{
  "arch": "convnext_v2",
  "model": "multi-label image tagger",
  "dataset": "simulated grey scan slices of phantoms with and without marks",
  "train_examples": 245000,
  "image_size": 48,
  "crop_scale_min": 0.8,
  "horizontal_flip": false,
  "translate": 0.12,
  "color_jitter": 0.1,
  "cutout": 0.4,
  "isotropic": false,
  "norm": "layernorm",
  "hidden_act": "gelu",
  "mlp_ratio": 3,
  "inner_norm": false,
  "patch_size": [2, 2],
  "depths": [2, 2, 6, 2],
  "widths": [80, 160, 320, 640],
  "kernel_size": 3,
  "num_labels": 13,
  "init": "xavier_uniform",
  "residual_init": "none",
  "optimizer": "adamw",
  "learning_rate": 0.00046,
  "beta1": 0.9,
  "beta2": 0.999,
  "eps": 1e-08,
  "max_grad_norm": 1.0,
  "max_steps": 12900,
  "batch_size": 256,
  "epochs": 13.5,
  "lr_schedule": "cosine",
  "final_lr_fraction": 0,
  "warmup_steps": 380,
  "weight_decay": 0.2
}
Rows from block 7 of a small multi-label image tagger, named by matrix and row number. Rows with one number belong to one neuron. Each number is 500 + 40 x the weight over its row's rms, rounded and kept within 0 to 999. All counts start at 0. Numbers have three digits each.
After each neuron's rows are labels from the 100 images, of 14848, where the neuron reaches its highest value: "colour at peak" is the nearest of a few named colours to the mean colour under the peak; "place" is the part of the image that holds the peak. Only what is clearly more common there than usual is listed. The data: simulated grey scan slices of phantoms with and without marks. In brackets: how many of the 100.
# fc1: MLP up (model.blocks.7.mlp.fc1.weight, 960x320), inputs 270-319
# fc2: MLP down (model.blocks.7.mlp.fc2.weight, 320x960, transposed), outputs 270-319

fc1.517:596452489485563470493429516511531542477540443426526532472523588546523535503525528543524521477539464458599556498459472512539437479434478435510481469463
fc2.517:492532487528455455470539462546576509433458535514533434538478508550553557543545515458530543470541504547477453472558546447485481479565476506446489516529
colour at peak: black (98)
place: bottom left (91)

fc1.168:473534448500442522520541515480442502447569446447513505510475575473547442430548460437498495513553523506525502546517577497437507543459503564478552434580
fc2.168:532531491507521501560474427517584472529421427462516491494489512474559541474466534512475407453469546463472514539520476563448535580465529517518503516480
colour at peak: grey (82)
place: centre (43); middle left (40)

fc1.736:512469494513518479528484475598440602501465510500463420433482543527492436558477482511520404493437443490478471497463552504495494454515479442489564513487
fc2.736:523470480452469423529452455460516477466516484530482434515477477472525496456512575462454512457544507553532472440498493562474548555501463473504500551535
colour at peak: black (97)
place: top left (92)

fc1.735:510545417561472504507505463549478456540494480443501513564470482559523533490469514521516519437506538504542543438537586578504501478460538535540516521462
fc2.735:484577486459516479497449510491446529524410487449529436542484495425552493540482511417530503455466475451546473493549460565535514496553455515533532455456
colour at peak: black (87)
place: bottom left (82)

fc1.501:541435458521534424456452460426480542558507500535468513492516474526549542475469567510492523463512480477443522512527528473556511502496494548451511464467
fc2.501:484556477489487513499511501525469499491555520449534450545466497485585544552515526439536558494514441510439466463545484480534428464504548527471533557507
colour at peak: black (88)
place: bottom left (53); bottom centre (30)

fc1.633:564490556524495504514509441549484497488478532571479499465531502496559534465470465515462470564525487458553515577488473528548495464467433438572490442531
fc2.633:520459523528490517491422514534514510509477500513437410546447536456493426493503487438471501511470531506523511529437500477514496490477437450541511479484
colour at peak: black (98)
place: top centre (75)

fc1.623:499512547486477414516467594460465473443516544513486570516531513521460537479496519483524455470490581550508474436490600550495481456481501582427499543589
fc2.623:448493525488421431531468500578508513487505445544582472465481434436472512505509568527552451466464495458442428538474419533512514453453482562574485534492
colour at peak: grey (94)
place: centre (40)

fc1.362:511446495456438535506573513496546497403556555552518517482511557480516560489472524444494439516516460491497437425536506532486486426540498486556524519496
fc2.362:488473496583479472411537548473503493464543469496506537549436556469458522452514537519429561483440537503528470468509522510496506502533489451469449538474
colour at peak: grey (100)
place: bottom centre (53)

fc1.389:489493467500498544484516569534498558479515562505581484476519532536499512524519496549514485558495447547498518524479549485481558500512518542486490525530
fc2.389:483464563520546442568414554502505567589499538558533461500523525490465467478537472501456523499485519450513537541431468513524501534478536487533436471480
colour at peak: black (92)
place: middle left (87)

fc1.195:468483513526483416453536501467556573474503539436537483476545497515548433558552508520540533499484427555475536512515470537467468509523517558485519412481
fc2.195:533451499566533494427476505423494437438511494508465541500471504516512493523536517493483476516486503518517540511481508480471522593545507470438480517531
colour at peak: grey (85)
place: middle left (61); top centre (28)

fc1.737:470473461544495432502538531470531514444504567436501453502568485498533493408551442567492552500469469462494477549484459544432500462488489504485484400535
fc2.737:490477465457534476514548447488448469468514460442461484426539453516548526544520538454495539449473502533536461485517524541487542539511542461482538511472
colour at peak: black (100)
place: top left (98)

fc1.203:510504561517494424493472498537502536419455424522553483571484570434474516507461547447530546526476509508444461477480520547446508498505427517545533462477
fc2.203:517542473558489520504511462513499456499463478447417568563557547441429468503493469468466500476425563448443480503474488450476477442518508534527510552592
colour at peak: grey (78)
place: middle left (71)